From a checkpoint of a small image classifier: 10600 steps.
Rows from block 5 of a small image classifier, named by matrix and row number. Each number is 500 + 25 x the weight over its row's rms, rounded and kept within 0 to 999. All counts start at 0. Numbers have three digits each.
After each channel's rows are labels from the 100 images, of 14848, where the channel reaches its highest value: "peak on" is the class under the peak; "colour at peak" is the nearest of a few named colours to the mean colour under the peak. Only what is clearly more common there than usual is listed. The data: close-ups of made-up surfaces with and without defects.
# conv: pointwise conv (model.blocks.5.conv.weight, 192x192x1x1), inputs 0-63

conv.76:500498537498525509464527475517494427497490500523513512511479513509518527485527453485455492517487503483493501469501523489465545530492484488457521493544509508511506506514477482504487528508531511
peak on: hole
colour at peak: black

conv.69:515466509511514477455517482495538511543527471511494455482489485497479479514461508536503471489545495514481469462561481492500516515444439502479527454466463512489503470459448511518474527506509510
peak on: hole
colour at peak: black

conv.135:501534491510571515528486474509527497460537494523465501477492513428475517503509504528475514486495475504469507504489517503489519481472493497506544543509495505512477477487495487480489538505458505
peak on: hole
colour at peak: black

conv.22:517545550487542497515534532531496512464519515500527496493531487500504482529475472477530513496497509483512512525479484489525558532489565499497510491496515487476520528492510465472509520504499510
peak on: hole
colour at peak: brown

conv.4:505486477522498485508517517501500489494490500511511479485552503523476490499500514494521520542520512537488491484482479480525465515478468494552486527463526513460533496475472458534498517492488481
peak on: bright spot
colour at peak: grey

conv.168:511506474500486494546519502477488486484540503508474481489500525528452522548552548492469521513533490512527491562506498506518532472487481480490504505540516501489544472454495520490493490486471486
peak on: bright spot
colour at peak: white

conv.136:457476511483485484487518471527496478504523497468552573508527517533475519508523485496495550524483475524512580522493580499487515495500484502470483491459516509515496547477494512528472534484470531
peak on: smear
colour at peak: green

conv.118:513480472479474501474454501482497514496499509500493458520503489508535471538481526523503506506506514499474493508512485513483524494511488518469472519461510555507465500483440519545522509528490552
peak on: hole
colour at peak: black

conv.40:533520516493528509516497495534487490459488490461503512502497525474463529526509485508499504515523487489518492475490488523461472501496536481445511516486495517508529512544508476495495504531510548
peak on: hole
colour at peak: black

conv.108:480491549521509486535516498484472496474488511501524557449517491567499493532491501539524522509508598530516494505498533490488489512483504498479511451501538515522470491531503506482484557557458497
peak on: hole
colour at peak: black

conv.184:480513510504508493530479449512477545541505467477523474480527546515512485472553472464512511533475488474542472516483498517538502483483556479476512493551492516496499553472490496477470446541513513
peak on: bright spot
colour at peak: white

conv.138:545506526469520501506473502508517472498484539487531553526489517512492532557521476519516529519497502507523470488513516468510517494512506501496537475487482485491484467483480445501517536516475454
peak on: hole
colour at peak: black

conv.129:480498503536511486508480470482517470494529544539560545495525508517555547436495499503477513528486472509478476523477491498457478482482523539525506526518506493503500493533505513486484534509521549
peak on: hole
colour at peak: black

conv.7:487455517559568512537492502562490470501463500485488530512467504538486537513479513462484503488489524469514526486506512518501561510505505579496492489504532484497477487497533507505530475501477513
peak on: hole
colour at peak: black

conv.92:544531523479491484476481512458497503500524464527484461495467533509526474485501540531505439480525503447487534505475512498490496493504486515534493488525464515532528496493477468476542555494465491
peak on: hole
colour at peak: black

conv.57:510475481520524515532505461509484464455502502509485504486500517499547482516562500517470501507474507497477491550481495495503484514533473516494503513495489529505532476512477481533470472503486483
peak on: bright spot
colour at peak: white

conv.154:497548528490489521547473509516499488495499488451482507523476522490520472493496501505473508505506538476490485490573500471491527540495487468497466472479506506488529542489505479529464511518464512
peak on: bright spot
colour at peak: pink

conv.20:523468549481550472466489501512478466495490536515533472481467513524479512493489503471530506516510503487541524470475469528478497510482508502505518467486523514475489489536458503463514504476510484
peak on: hole
colour at peak: black

conv.112:512501449488504511478440540475468500501519453458511455526487494490536500537495478448490560465556509545509498542471503508487516484496467515552521488483487561541492505474496487493493514511452515
peak on: smear
colour at peak: green